config.toml
dataset = "larger renderings of crowded toy scenes"
image_size = 48
horizontal_flip = false
widths = [48, 96, 192]
init = "kaiming_normal"
residual_init = "scaled_by_depth"
optimizer = "adamw"
weight_decay = 0.3
Rows from block 7, named by matrix and row number. Rows with one number belong to one channel. Each number is 200 + 30 x the weight over the matrix's rms, rounded and kept within 0 to 999. All counts start at 0.
# convs0: first 3x3 conv (model.mid.0.convs.0.weight, 192x192x3x3), inputs 128-135, a 3x3 kernel for each
# convs1: second 3x3 conv (model.mid.0.convs.1.weight, 192x192x3x3, transposed), outputs 128-135, a 3x3 kernel for each
convs0.97,159,166,194,119,149,209,232,205,200,164,186,187,233,203,144,199,201,195,171,130,151,168,184,199,242,280,234,182,155,187,150,180,232,163,197,229,181,187,191,134,173,202,202,196,216,156,159,162,122,111,109,248,284,178,192,213,186,246,209,170,188,169,202,161,190,206,242,201,142,211,210,198
convs1.97,256,336,214,165,201,228,177,168,218,168,143,121,230,200,202,240,171,204,149,156,179,172,195,239,283,244,248,218,224,215,191,254,219,174,243,185,157,217,208,200,232,261,195,234,224,110,79,148,122,64,40,237,214,179,203,180,221,247,195,132,202,226,188,177,186,212,199,170,177,161,182,183
convs0.98,150,187,216,176,239,195,215,214,146,184,213,148,213,195,167,208,188,211,171,155,194,215,214,179,243,235,134,191,164,203,163,205,210,178,190,172,188,190,116,137,193,190,181,199,130,26,96,282,184,184,134,217,198,54,217,183,141,208,178,161,184,207,219,159,171,184,216,195,214,207,179,205
convs1.98,202,315,160,170,271,229,231,208,223,168,197,153,249,179,185,216,169,198,189,172,203,171,184,237,215,209,234,222,224,248,173,236,249,198,245,221,227,236,201,172,210,200,198,213,185,184,175,205,176,128,88,248,236,155,205,155,219,231,204,193,208,267,241,174,239,231,183,179,170,161,218,229
convs0.99,218,216,202,193,214,194,179,197,197,214,214,230,204,208,195,196,201,173,179,201,166,174,177,166,179,174,174,206,183,195,185,185,200,207,198,193,186,200,185,168,165,134,229,247,202,194,196,213,207,214,201,158,147,142,192,184,182,197,179,189,209,211,200,181,188,207,180,173,162,179,190,157
convs1.99,211,214,176,182,172,181,221,216,210,183,187,183,188,203,193,223,197,195,182,228,198,202,219,212,227,216,208,178,157,176,192,227,216,167,235,205,167,175,171,216,237,228,199,210,171,212,235,252,142,130,103,169,162,218,196,170,197,210,216,208,198,213,203,227,239,220,203,212,185,225,211,209
convs0.100,193,197,202,173,206,199,157,192,181,196,199,197,201,206,187,200,209,183,185,187,182,182,198,182,184,207,184,186,188,189,170,192,203,173,186,189,181,176,184,204,208,178,210,227,169,173,176,176,197,197,192,187,169,143,193,172,170,193,189,194,198,180,181,183,181,194,192,205,192,193,203,174
convs1.100,225,274,205,204,202,205,233,233,205,181,197,183,212,198,215,228,194,207,171,208,195,196,200,207,213,211,215,202,182,214,204,248,213,203,249,201,187,175,171,233,243,232,192,221,194,195,196,215,116,123,111,159,163,190,208,182,211,202,222,200,205,222,213,231,231,215,199,208,216,179,203,213
convs0.101,186,197,177,184,205,186,143,177,168,195,210,229,163,196,219,191,212,182,185,183,183,201,218,194,175,200,184,174,183,183,173,182,179,168,179,182,161,179,219,207,215,158,180,191,192,174,175,137,193,211,196,154,156,148,190,178,188,198,186,213,212,199,200,209,186,210,184,190,191,207,221,176
convs1.101,230,283,198,233,234,189,247,242,208,173,192,166,193,204,237,239,206,214,154,216,210,185,177,202,218,192,210,202,188,217,213,239,206,194,269,208,179,221,195,238,231,215,191,206,200,195,204,223,131,146,140,158,164,197,193,177,215,196,229,198,203,232,197,216,223,193,196,210,224,190,220,198
convs0.102,171,170,202,208,179,160,184,168,191,192,206,202,119,174,241,165,175,180,153,134,156,161,173,178,153,198,138,167,176,202,209,188,180,187,191,187,165,214,231,251,202,116,209,202,203,159,162,126,155,139,154,184,153,215,218,220,198,184,217,264,213,171,204,214,219,225,150,156,206,186,188,233
convs1.102,197,345,215,288,258,138,223,195,218,129,151,115,162,217,261,211,199,217,194,218,243,226,183,185,226,218,232,212,205,224,178,233,189,180,251,194,203,183,159,278,227,174,186,204,193,154,150,225,50,101,171,206,219,220,161,181,215,148,201,210,180,226,199,163,172,186,180,200,195,214,197,192
convs0.103,195,211,192,201,230,174,171,141,125,230,232,224,213,224,237,203,191,177,154,167,170,188,211,166,172,197,149,187,173,197,178,191,198,165,150,163,150,161,187,188,198,150,168,174,155,148,172,156,190,202,182,196,154,112,219,204,188,198,231,241,197,198,196,209,199,211,194,227,235,240,231,206
convs1.103,250,333,201,243,247,199,213,219,208,165,154,162,186,185,213,237,205,208,168,185,209,216,203,220,213,211,218,224,219,246,197,233,184,216,276,197,229,220,205,237,238,200,186,210,169,162,148,188,179,142,128,220,200,228,186,161,194,172,210,195,198,247,203,156,142,196,167,183,195,193,219,236
convs0.104,173,181,173,197,219,154,170,201,153,189,174,178,138,184,231,163,188,194,187,195,189,188,220,176,207,209,146,178,195,198,181,205,191,151,196,187,182,215,219,235,236,189,179,209,174,137,180,206,138,189,200,183,161,81,199,172,169,182,196,216,177,198,192,214,173,199,165,188,225,172,201,179
convs1.104,241,312,204,246,234,160,218,225,176,162,200,153,182,208,238,250,203,210,173,206,214,188,170,220,188,208,216,214,203,262,215,239,221,194,248,207,188,190,174,246,201,188,162,189,168,186,199,204,142,134,117,230,205,205,205,177,219,192,234,205,225,242,223,201,249,213,167,225,225,206,220,224
convs0.105,211,230,196,211,231,185,189,184,163,211,202,227,193,197,197,210,238,202,164,206,172,165,184,170,163,174,173,190,162,166,181,170,203,196,172,180,158,165,174,160,166,142,196,187,175,223,218,215,212,224,212,216,175,179,200,173,186,195,186,200,229,201,206,192,187,205,179,175,154,207,226,215
convs1.105,237,225,202,198,153,174,233,206,214,160,153,187,187,205,208,208,176,209,167,213,190,194,212,229,200,204,184,209,180,229,199,219,193,189,250,195,188,219,169,226,252,215,179,231,167,116,181,189,134,128,134,183,162,234,199,148,211,181,198,188,201,202,200,195,213,200,192,211,195,219,214,218
convs0.106,153,156,217,156,183,235,210,228,203,187,190,168,256,224,189,268,246,256,145,85,130,195,180,174,154,229,148,183,154,188,94,170,218,178,205,222,120,152,149,138,188,231,170,170,149,49,38,90,200,179,153,219,226,187,203,220,195,221,196,132,217,192,213,133,144,134,238,247,246,284,233,224
convs1.106,243,357,195,161,200,246,192,177,209,132,138,139,265,198,183,219,180,192,211,204,196,270,220,239,211,176,242,220,180,204,172,230,215,177,254,178,218,232,187,166,214,232,196,229,246,135,106,162,96,73,66,192,192,147,231,178,233,224,204,160,190,216,147,134,196,184,186,160,180,222,204,211
convs0.107,153,150,211,220,173,168,209,160,144,213,232,221,114,164,220,207,161,199,119,86,124,168,179,164,176,226,160,175,190,194,220,180,139,193,202,154,168,228,208,178,151,71,190,166,236,117,111,122,154,137,110,200,206,179,233,231,200,121,178,235,190,193,214,222,213,235,113,138,184,189,157,209
convs1.107,209,344,191,268,269,162,205,182,195,153,167,149,142,206,251,230,211,236,149,189,224,332,222,178,237,212,236,216,216,196,165,229,197,191,246,231,208,209,213,295,208,165,230,224,181,153,106,205,58,88,154,202,210,205,178,178,197,141,226,267,161,211,186,188,204,245,171,195,212,249,226,245
convs0.108,196,210,202,177,213,207,176,176,176,192,205,225,205,191,195,187,209,192,173,148,162,184,182,179,181,207,207,183,191,194,177,200,213,186,174,191,175,162,191,196,176,160,214,181,184,184,195,166,209,226,198,169,190,173,188,181,183,188,187,203,207,220,212,184,177,214,194,171,172,194,211,180
convs1.108,231,267,208,199,200,219,237,232,230,165,178,165,185,211,201,224,195,202,156,214,199,218,214,213,223,217,220,182,170,197,185,229,223,193,253,239,166,192,189,233,233,242,195,226,229,188,183,217,110,112,95,154,151,194,196,167,195,207,217,197,213,217,211,219,227,190,183,215,207,187,208,202
convs0.109,192,184,186,170,209,184,146,181,166,188,210,231,187,195,183,179,190,164,171,183,176,172,201,194,141,169,154,189,178,192,168,190,203,169,172,176,160,204,236,238,236,198,142,198,156,191,159,141,208,177,199,168,152,200,191,212,211,221,205,219,208,193,202,200,194,204,211,204,196,225,223,200
convs1.109,237,296,209,235,240,221,250,219,194,158,176,169,201,187,233,221,203,244,185,245,228,168,162,220,206,178,205,224,179,245,202,245,215,177,252,167,178,190,159,221,236,208,183,211,194,150,176,189,95,160,154,139,193,215,184,150,204,181,209,195,180,222,205,168,162,139,172,193,189,193,224,217
convs0.110,202,185,177,179,193,179,160,175,166,191,195,214,200,197,170,178,181,162,212,214,194,203,215,198,184,202,188,202,216,210,185,217,208,185,200,191,220,223,228,217,204,163,225,234,206,154,163,150,177,206,205,115,117,120,194,183,177,202,203,201,207,208,186,183,175,211,188,197,179,183,206,174
convs1.110,234,250,191,221,216,200,215,235,205,186,207,195,203,194,203,266,209,210,164,209,197,170,198,217,214,209,214,195,171,193,207,234,215,169,246,208,166,174,178,214,219,234,168,189,170,255,279,288,156,152,136,180,173,202,197,186,203,204,230,210,197,220,213,251,254,214,214,217,222,235,207,199
convs0.111,178,198,198,171,225,189,171,171,123,191,220,213,197,195,190,178,186,191,178,176,182,206,214,168,185,192,143,194,185,193,164,198,196,168,174,164,189,211,169,187,207,162,190,209,129,118,159,173,175,230,204,176,143,82,204,196,187,189,199,214,200,214,202,191,202,217,167,212,216,204,216,195
convs1.111,226,308,187,212,234,217,209,213,204,183,185,166,214,205,208,238,204,219,174,207,209,194,196,231,227,222,225,212,216,238,220,251,240,212,261,185,217,217,185,236,222,232,204,201,159,190,204,220,184,140,121,215,224,207,211,191,213,208,233,201,190,236,202,209,226,214,185,205,213,177,221,218
convs0.112,228,190,186,176,210,175,152,196,171,184,201,215,188,199,188,141,189,175,201,237,196,166,213,158,172,194,172,210,195,199,198,229,220,164,213,159,223,244,236,223,251,228,205,261,138,145,152,163,184,200,215,125,87,123,167,173,181,192,192,230,197,215,202,193,198,247,165,177,198,160,196,169
convs1.112,238,266,181,234,233,218,249,190,181,192,213,196,210,204,205,249,206,220,196,234,212,174,191,209,231,217,203,200,161,215,212,223,221,184,241,184,169,153,180,233,204,222,188,193,160,198,287,253,142,176,156,226,225,223,204,187,199,219,239,199,185,230,236,220,284,246,213,243,222,181,189,226
convs0.113,195,209,172,204,215,184,124,135,179,204,201,220,181,183,208,213,178,159,185,132,148,192,205,195,159,233,189,174,183,182,161,223,202,138,161,196,158,177,206,197,254,218,142,171,156,209,180,87,199,214,151,122,144,177,192,184,197,157,212,259,214,210,221,249,214,206,176,179,216,220,192,173
convs1.113,250,375,269,251,235,180,222,197,241,186,230,223,220,192,236,227,177,175,168,205,175,255,186,195,223,178,205,228,198,250,150,255,193,205,280,244,205,212,219,217,229,212,187,205,222,163,126,195,156,188,209,224,249,234,207,204,241,127,212,211,180,244,218,177,231,208,221,200,188,187,212,146
convs0.114,219,226,216,181,229,215,160,178,194,213,189,223,209,201,197,220,229,206,191,224,186,185,204,184,179,179,179,198,175,181,180,188,197,184,189,194,162,167,178,155,162,153,176,192,142,193,217,231,178,203,212,164,122,112,191,161,178,184,171,198,211,211,189,178,183,206,178,178,181,201,214,175
convs1.114,209,180,167,181,158,204,214,208,247,180,178,183,202,193,196,235,193,201,198,240,197,174,218,204,205,215,177,196,145,196,222,238,220,192,251,216,203,214,170,216,262,241,165,213,175,150,227,218,168,159,151,183,164,261,199,183,215,227,230,205,205,214,204,238,253,219,215,223,219,209,211,228
convs0.115,181,170,215,177,172,183,163,175,158,160,236,217,158,199,218,212,176,232,130,79,115,143,190,189,149,255,153,185,177,197,163,168,167,171,181,153,190,253,184,135,128,80,157,186,167,112,65,83,172,183,177,180,216,208,200,244,221,217,202,184,228,172,232,155,183,182,220,210,230,230,193,226
convs1.115,215,389,197,221,280,160,229,183,204,165,170,163,202,192,221,210,189,220,154,185,245,249,222,254,224,165,224,255,226,186,170,258,184,134,272,191,274,286,196,231,194,159,220,219,216,169,91,206,95,100,196,174,169,213,176,175,203,162,208,210,120,230,182,149,168,202,180,168,186,191,185,189
convs0.116,213,206,197,186,202,191,194,186,197,203,214,231,185,176,167,184,198,169,187,169,167,194,178,167,193,202,215,193,188,188,181,192,202,202,199,204,187,191,189,174,149,148,235,216,210,190,176,142,208,234,187,159,186,175,189,194,185,191,193,209,206,205,206,178,191,217,179,188,169,187,204,181
convs1.116,204,239,196,198,212,219,233,230,209,181,196,168,198,201,205,213,195,206,169,206,187,204,202,201,247,233,226,174,170,181,186,237,215,174,236,201,160,166,190,223,242,231,208,226,193,202,188,240,128,112,83,158,165,191,188,184,200,202,214,201,203,210,211,216,233,200,189,193,210,174,197,192
convs0.117,159,151,185,223,189,172,208,179,178,172,195,174,171,203,247,180,168,181,110,97,128,176,199,179,181,233,156,196,174,204,202,166,146,195,194,175,198,216,185,170,153,88,193,190,235,110,113,146,202,177,128,199,206,182,239,236,202,173,192,203,184,187,217,161,158,151,187,204,223,177,156,180
convs1.117,216,335,237,226,238,150,209,179,187,132,162,140,198,199,242,222,181,218,137,153,188,283,240,213,204,190,218,246,231,227,153,225,185,203,276,233,253,233,221,229,206,160,239,234,229,157,129,168,52,81,127,214,156,180,185,172,213,168,199,214,183,236,209,153,179,201,150,153,194,223,205,205
convs0.118,205,201,196,186,196,204,177,190,192,204,218,240,203,197,172,182,212,180,180,198,174,151,179,181,181,206,211,195,175,194,187,189,212,188,201,202,168,196,195,158,176,149,185,247,222,221,185,164,204,204,201,147,156,195,188,183,199,229,206,194,215,207,215,181,191,207,184,180,137,173,220,209
convs1.118,229,254,215,198,197,212,264,234,212,191,175,169,190,200,208,200,187,207,173,216,184,191,208,220,250,219,225,189,148,189,206,224,219,182,252,203,132,196,197,216,227,250,183,222,214,186,212,219,88,125,99,177,167,204,206,154,201,219,216,184,180,219,212,220,218,210,188,212,208,186,197,187
convs0.119,192,239,212,198,235,206,145,136,127,209,230,225,213,250,274,190,204,198,158,200,156,178,209,166,178,154,136,200,198,224,149,206,210,147,141,153,140,198,190,163,200,110,160,166,121,193,215,193,186,194,206,162,134,126,216,186,202,179,217,244,178,188,206,226,224,227,218,232,252,212,220,219
convs1.119,212,323,201,230,230,216,210,163,198,139,161,174,175,208,202,216,227,231,194,217,217,189,188,235,226,233,197,238,237,233,211,225,196,214,251,187,255,252,208,232,221,207,157,187,168,176,162,208,192,190,167,250,261,258,197,176,203,179,229,172,208,231,203,145,133,183,170,217,197,206,248,204
convs0.120,241,232,221,212,199,179,209,214,202,199,208,232,210,220,198,199,227,196,185,227,192,180,190,188,191,168,186,227,202,191,194,189,177,204,220,203,206,216,204,162,181,174,206,231,213,240,204,225,208,170,184,216,168,173,223,218,212,207,198,198,199,207,191,183,204,218,182,204,181,189,222,189
convs1.120,194,177,169,221,186,188,195,197,174,183,194,205,191,204,205,198,205,205,223,236,199,192,204,201,215,216,207,213,149,182,221,232,226,171,190,192,187,193,188,180,208,207,201,191,172,212,238,184,200,182,122,189,170,201,213,183,204,236,227,213,195,189,195,180,196,185,193,191,168,213,204,191
convs0.121,185,178,197,171,189,168,204,185,180,171,177,192,226,184,167,211,223,187,181,163,165,212,192,171,205,212,215,196,194,203,187,219,219,172,205,191,181,229,272,163,204,254,195,192,161,203,185,158,196,179,129,209,213,177,205,230,203,169,211,250,187,203,171,174,181,217,197,161,185,210,191,185
convs1.121,222,237,219,191,204,236,194,208,201,189,204,177,202,236,203,175,198,193,192,180,184,244,210,193,249,236,215,215,215,202,175,199,216,153,206,222,188,155,168,232,169,201,198,208,201,172,180,176,144,144,82,218,195,188,201,234,222,199,206,182,199,222,228,184,199,207,190,193,139,210,198,149
convs0.122,158,128,166,151,204,239,210,230,224,161,226,189,224,181,115,262,192,218,113,147,156,183,240,188,226,256,134,199,159,173,166,238,203,208,286,257,225,223,133,130,198,129,242,252,281,50,65,204,105,85,114,260,205,111,215,261,206,268,178,116,206,168,241,159,203,209,199,169,140,228,168,184
convs1.122,179,370,204,127,283,274,159,124,215,229,195,116,262,199,156,229,206,210,191,149,181,147,222,269,221,198,256,169,156,157,163,238,228,185,235,211,164,154,186,163,189,258,186,205,187,241,171,285,192,89,104,276,278,228,208,118,151,244,198,161,180,266,228,155,158,226,182,175,170,208,209,209
convs0.123,214,230,195,205,212,186,209,219,213,185,211,238,189,203,197,220,229,197,201,210,193,196,194,203,212,192,198,193,190,187,187,197,184,193,199,207,156,125,128,192,177,136,210,239,215,227,225,209,210,177,176,234,213,192,200,195,204,193,176,177,167,174,183,171,180,200,185,186,172,174,181,177
convs1.123,173,222,187,207,203,167,216,199,172,183,191,187,201,202,223,198,212,221,191,208,196,191,191,201,204,195,205,198,210,197,192,228,208,184,205,190,152,191,208,198,195,207,225,201,180,194,156,166,172,157,146,192,185,154,214,210,215,206,231,214,185,205,206,189,181,189,184,167,175,227,229,202
convs0.124,231,215,211,192,193,183,191,192,191,177,180,185,186,212,212,210,228,216,181,195,180,168,186,188,175,160,168,208,192,200,200,174,162,191,224,202,210,201,168,182,178,119,207,259,197,218,218,254,198,185,199,194,170,176,214,209,220,201,172,190,199,196,192,170,169,179,194,209,197,183,209,188
convs1.124,177,171,164,205,172,170,236,197,209,191,197,216,201,205,213,203,218,213,215,248,217,193,211,192,210,214,217,184,138,164,221,219,209,205,209,206,174,190,190,201,193,202,218,202,200,226,214,188,185,180,161,148,165,197,216,185,196,215,233,225,196,209,191,196,187,206,190,172,174,207,204,183
convs0.125,170,189,184,185,210,196,141,183,147,187,180,169,233,221,209,221,239,205,189,202,199,200,229,197,163,190,149,187,176,178,192,191,197,206,197,173,140,166,151,174,207,170,224,252,179,167,205,219,183,206,221,203,174,149,189,173,163,199,187,192,197,173,169,179,178,174,188,188,183,201,219,188
convs1.125,219,238,166,197,207,201,210,243,193,203,196,194,216,215,207,219,226,195,198,223,237,199,196,212,150,181,204,209,195,199,191,208,209,183,208,204,181,191,177,205,203,211,225,201,195,188,162,159,192,156,146,186,156,192,192,174,199,168,216,193,202,209,220,195,171,186,182,191,164,214,223,192
convs0.126,208,207,194,235,201,138,186,153,154,202,219,219,108,188,262,181,217,230,209,214,201,230,202,191,240,198,201,194,199,196,205,189,166,205,201,171,181,212,223,229,160,115,220,180,199,203,175,164,209,164,131,184,130,192,202,188,208,186,222,242,207,207,205,178,185,211,145,188,245,194,198,209
convs1.126,219,259,227,242,233,126,226,208,171,167,185,184,155,182,218,145,197,202,132,164,162,259,209,163,211,202,200,199,202,188,191,185,168,216,205,220,189,198,216,248,179,157,234,184,191,202,214,223,134,170,177,214,212,200,192,212,206,168,192,212,200,211,216,206,232,233,183,190,215,177,263,220
convs0.127,180,163,179,181,167,156,122,107,110,209,206,237,107,129,137,150,147,152,151,162,136,165,176,168,165,163,168,219,184,213,160,156,158,136,142,150,220,226,223,98,123,141,189,238,245,179,199,221,191,175,203,196,182,174,199,207,218,193,194,208,185,181,193,214,217,243,169,174,190,203,199,186
convs1.127,197,187,183,262,263,274,235,233,231,198,182,174,178,179,167,247,226,246,228,219,222,201,174,190,203,187,202,188,170,206,237,244,232,175,213,200,189,200,214,174,192,183,204,194,164,165,184,204,217,200,209,141,132,207,125,133,169,191,183,197,144,164,136,200,188,161,198,190,184,212,237,230
convs0.128,160,144,159,169,189,224,151,153,212,244,211,217,195,158,151,215,170,184,204,212,219,215,207,191,211,182,190,167,177,203,164,158,193,190,210,206,342,303,238,128,164,149,166,190,221,149,85,150,137,130,153,179,146,171,269,233,221,224,143,98,237,193,180,230,203,176,141,116,131,202,157,199
convs1.128,205,183,155,221,242,292,181,205,266,167,165,162,208,196,169,285,233,249,249,241,244,199,221,256,131,157,185,203,167,209,163,177,251,152,163,152,224,182,174,188,181,228,207,218,254,251,282,272,117,182,170,188,175,156,148,166,178,280,219,178,221,174,145,179,201,182,182,193,222,178,179,183
convs0.129,189,187,191,168,166,159,164,186,189,157,165,187,158,187,222,220,217,193,184,187,172,191,190,180,201,198,199,178,188,207,189,200,176,209,213,198,168,202,182,232,248,176,199,235,206,224,199,197,212,209,154,146,138,154,223,237,244,188,202,211,196,191,178,127,128,170,214,223,239,202,185,163
convs1.129,201,228,203,201,206,179,211,244,250,211,214,201,203,215,219,205,211,209,193,231,218,233,204,197,167,158,173,188,179,177,176,205,183,198,227,218,158,150,171,167,165,145,222,202,224,247,251,246,188,196,190,167,174,162,199,200,217,170,196,236,203,198,169,202,183,182,153,143,163,197,257,218
convs0.130,240,240,236,226,235,207,271,288,247,250,230,255,222,209,216,258,265,276,199,247,206,198,213,199,175,174,184,214,205,207,195,200,198,208,220,206,176,189,198,149,144,186,186,143,156,223,227,239,233,233,226,256,209,179,219,202,215,223,198,223,226,213,194,177,182,213,183,173,182,215,224,235
convs1.130,187,141,193,222,183,199,214,185,195,209,195,225,168,208,227,157,165,173,213,249,211,190,208,210,178,182,171,207,144,193,242,211,218,160,176,199,197,213,179,184,201,180,189,210,196,226,243,114,199,175,121,193,128,152,248,208,217,260,218,210,203,193,191,208,274,220,221,269,213,231,219,217
convs0.131,172,176,190,180,207,186,192,208,171,191,203,202,275,222,173,240,254,235,174,190,224,187,204,213,176,204,145,202,169,155,157,181,191,198,179,162,173,134,102,196,180,245,216,199,135,135,183,274,186,231,233,190,168,138,235,203,175,226,179,193,179,163,170,191,161,140,265,210,182,183,218,227
convs1.131,255,273,181,190,210,206,240,239,172,146,165,178,252,224,171,204,174,193,201,218,233,204,199,244,144,164,222,213,178,184,175,178,216,232,240,201,209,198,157,157,178,221,242,250,220,193,224,212,165,149,141,154,162,151,211,180,203,203,201,173,216,226,201,149,158,215,177,177,146,164,170,178
convs0.132,203,191,210,206,195,181,147,144,160,214,239,187,116,145,197,148,144,126,203,178,165,171,170,161,192,163,197,189,193,199,257,249,228,139,185,157,177,190,158,213,207,231,230,240,233,188,178,160,200,185,198,145,147,129,218,207,162,173,190,206,205,206,214,191,215,186,155,140,165,221,188,162
convs1.132,216,257,203,320,294,237,195,133,187,190,192,174,177,208,221,296,289,301,207,210,222,193,201,229,301,269,208,231,236,216,217,227,213,139,158,196,247,268,241,249,202,198,184,159,167,267,257,304,103,153,177,249,267,205,227,230,289,202,221,172,210,220,226,198,232,235,240,286,258,175,205,159
convs0.133,223,229,223,199,189,177,186,189,184,224,230,231,165,201,216,193,211,200,208,222,202,199,221,204,216,194,204,204,201,211,188,169,179,188,200,199,199,234,237,165,175,141,182,226,220,190,175,188,185,171,181,163,133,138,210,219,217,188,194,209,191,201,194,200,210,223,168,195,208,181,202,182
convs1.133,200,204,173,227,209,186,194,200,197,186,191,199,172,201,213,215,215,204,189,203,185,193,194,168,207,196,196,206,189,181,231,219,202,187,200,189,185,205,193,210,189,177,177,180,193,250,251,223,188,196,176,189,174,180,202,204,208,222,228,226,201,204,180,206,201,207,189,185,202,208,227,190
convs0.134,175,200,186,150,202,207,200,217,212,182,192,205,207,175,161,224,201,174,218,212,221,210,207,229,240,225,219,193,192,182,161,191,211,187,190,186,184,152,145,210,173,152,232,240,213,197,199,216,164,149,191,203,189,185,205,198,201,240,194,183,187,185,209,186,172,186,226,167,136,186,184,186
convs1.134,189,256,210,173,190,215,222,223,195,159,184,150,216,195,176,182,194,197,161,187,181,173,168,225,203,179,213,202,222,214,178,228,241,214,217,182,166,199,196,191,187,223,198,174,204,176,155,180,128,158,144,168,225,175,213,216,221,234,246,168,216,217,192,181,213,198,212,193,143,202,227,213
convs0.135,156,166,196,149,156,162,144,147,179,231,198,185,234,184,152,251,222,181,136,137,168,211,207,195,218,212,234,193,216,194,99,149,186,155,182,196,205,217,239,86,119,175,184,127,205,97,100,152,210,215,217,228,200,165,206,197,157,201,176,164,202,225,208,223,211,205,236,210,190,236,220,210
convs1.135,196,192,159,162,238,250,165,163,222,172,157,179,266,219,159,249,212,212,231,184,174,157,196,219,245,212,217,226,243,202,195,207,242,191,225,227,223,273,206,189,217,269,146,190,187,174,216,277,237,201,131,220,193,133,192,201,204,270,201,197,203,242,196,130,163,205,233,209,173,232,250,229
convs0.136,226,219,207,188,202,189,162,171,180,193,205,193,213,207,187,239,243,215,212,221,218,202,215,216,207,217,205,211,202,195,197,197,189,197,203,193,181,199,173,200,209,159,218,215,166,146,167,194,184,195,201,149,133,154,199,204,189,190,197,197,199,207,201,162,163,178,208,207,190,201,205,184
convs1.136,214,231,186,201,192,181,222,211,202,202,196,198,215,209,198,198,208,209,173,195,189,195,217,198,181,192,195,189,183,169,191,203,199,209,226,206,180,185,191,178,203,213,202,200,174,240,227,234,223,177,169,193,163,197,209,208,206,187,211,215,217,219,209,248,226,232,207,178,188,216,215,221
convs0.137,215,205,202,179,165,175,199,201,205,254,229,246,197,208,146,222,207,174,235,263,227,213,210,198,216,206,215,195,183,195,180,203,210,187,202,204,221,264,203,173,229,203,189,162,147,225,219,231,159,157,193,109,117,145,228,227,215,211,204,200,199,207,190,237,239,230,204,235,204,225,210,198
convs1.137,185,150,165,187,181,211,166,171,169,186,194,189,204,189,167,257,219,215,198,235,219,171,193,196,214,210,192,222,174,180,234,228,233,191,218,179,218,209,223,189,225,228,162,202,176,244,270,267,203,250,206,206,179,191,211,208,219,242,205,213,197,206,177,207,205,180,203,231,209,201,183,191
convs0.138,192,206,199,201,215,192,165,174,164,190,214,209,202,211,207,218,215,204,210,207,204,223,214,215,211,225,212,205,207,205,200,207,194,207,196,193,161,171,166,181,201,172,208,191,196,170,183,169,173,199,183,165,173,151,190,184,174,196,205,207,187,190,192,169,183,180,182,197,190,176,183,179
convs1.138,213,246,197,198,203,203,214,232,196,191,195,171,198,214,210,199,205,192,180,186,196,204,196,202,187,193,209,192,204,207,188,209,191,189,208,218,189,191,202,198,200,189,209,188,175,214,179,203,201,170,144,188,188,170,207,210,213,192,215,211,203,202,217,238,212,194,185,187,194,212,222,184
convs0.139,193,203,188,215,228,205,184,180,162,185,216,234,217,230,237,219,243,215,201,198,212,206,206,198,185,198,181,179,171,170,181,187,194,177,140,151,129,121,128,166,166,154,155,129,128,227,233,210,212,207,174,222,215,189,195,181,190,207,198,199,201,181,192,189,210,213,199,192,179,192,208,194
convs1.139,227,217,179,184,186,188,240,234,212,197,186,205,232,217,220,181,179,194,200,208,212,215,192,208,177,178,190,230,218,207,171,193,186,209,212,199,220,233,226,201,220,187,261,256,191,198,145,169,184,167,141,177,193,167,210,199,219,155,187,198,185,178,200,195,183,195,193,201,194,193,208,184
convs0.140,197,205,194,185,191,168,210,231,213,211,219,217,170,211,225,217,219,199,205,224,202,186,206,174,216,222,196,180,196,190,192,184,192,215,203,193,181,164,134,210,222,168,167,196,172,211,190,211,184,200,192,184,147,156,219,224,229,208,199,220,192,175,176,171,162,155,183,228,231,208,203,195
convs1.140,207,229,186,202,221,172,201,223,189,186,184,183,185,202,212,224,203,212,209,218,213,204,184,181,176,170,202,209,175,191,216,218,207,183,209,176,158,192,174,192,177,172,215,203,217,250,229,215,161,166,158,171,169,137,209,187,205,197,199,208,188,192,172,181,171,162,133,145,175,210,231,224
convs0.141,220,217,216,203,215,201,178,191,180,182,192,198,195,200,216,217,221,210,208,197,207,215,216,201,195,199,206,194,195,199,190,190,195,203,201,189,164,175,178,187,189,178,210,211,172,187,191,195,185,210,197,176,173,173,192,190,189,186,200,203,196,188,188,167,173,194,191,200,205,195,208,196
convs1.141,185,224,167,186,184,184,212,215,197,187,197,196,193,218,204,194,221,205,181,209,197,201,201,186,198,191,210,201,182,173,203,207,209,198,217,201,174,192,196,216,201,209,191,204,201,209,203,198,168,166,179,173,177,179,206,197,205,201,220,201,207,211,202,223,198,211,186,179,185,196,224,189
convs0.142,222,217,213,192,210,207,175,194,190,191,204,209,213,207,199,203,216,193,203,198,200,201,202,195,204,207,205,204,202,203,194,191,193,199,201,196,173,200,185,184,204,168,192,215,153,176,193,196,173,191,197,180,159,178,190,196,190,196,193,192,192,187,182,174,189,207,210,209,198,187,199,188
convs1.142,188,232,194,176,189,188,206,195,196,195,197,195,204,213,212,199,208,208,183,205,184,198,207,200,192,199,208,197,183,188,202,213,203,193,215,205,190,200,183,187,194,204,189,184,191,198,205,211,180,172,158,179,183,196,213,203,209,212,220,209,208,213,208,226,192,210,182,182,186,194,212,194
convs0.143,238,236,235,166,190,186,163,197,207,229,221,205,193,205,202,215,226,169,207,229,197,219,222,186,230,214,216,242,235,211,193,207,195,194,227,201,224,196,187,159,175,157,229,219,174,189,184,191,168,158,171,140,99,124,217,221,194,195,200,206,192,216,195,207,210,210,191,195,201,197,211,167
convs1.143,181,188,180,204,196,198,235,206,192,195,190,178,203,200,184,215,196,194,191,201,188,169,195,181,191,216,213,182,186,168,198,214,203,198,216,176,202,195,183,202,176,178,186,170,148,261,260,241,237,215,169,230,189,197,196,209,198,199,220,217,191,207,195,245,226,195,202,211,198,181,174,196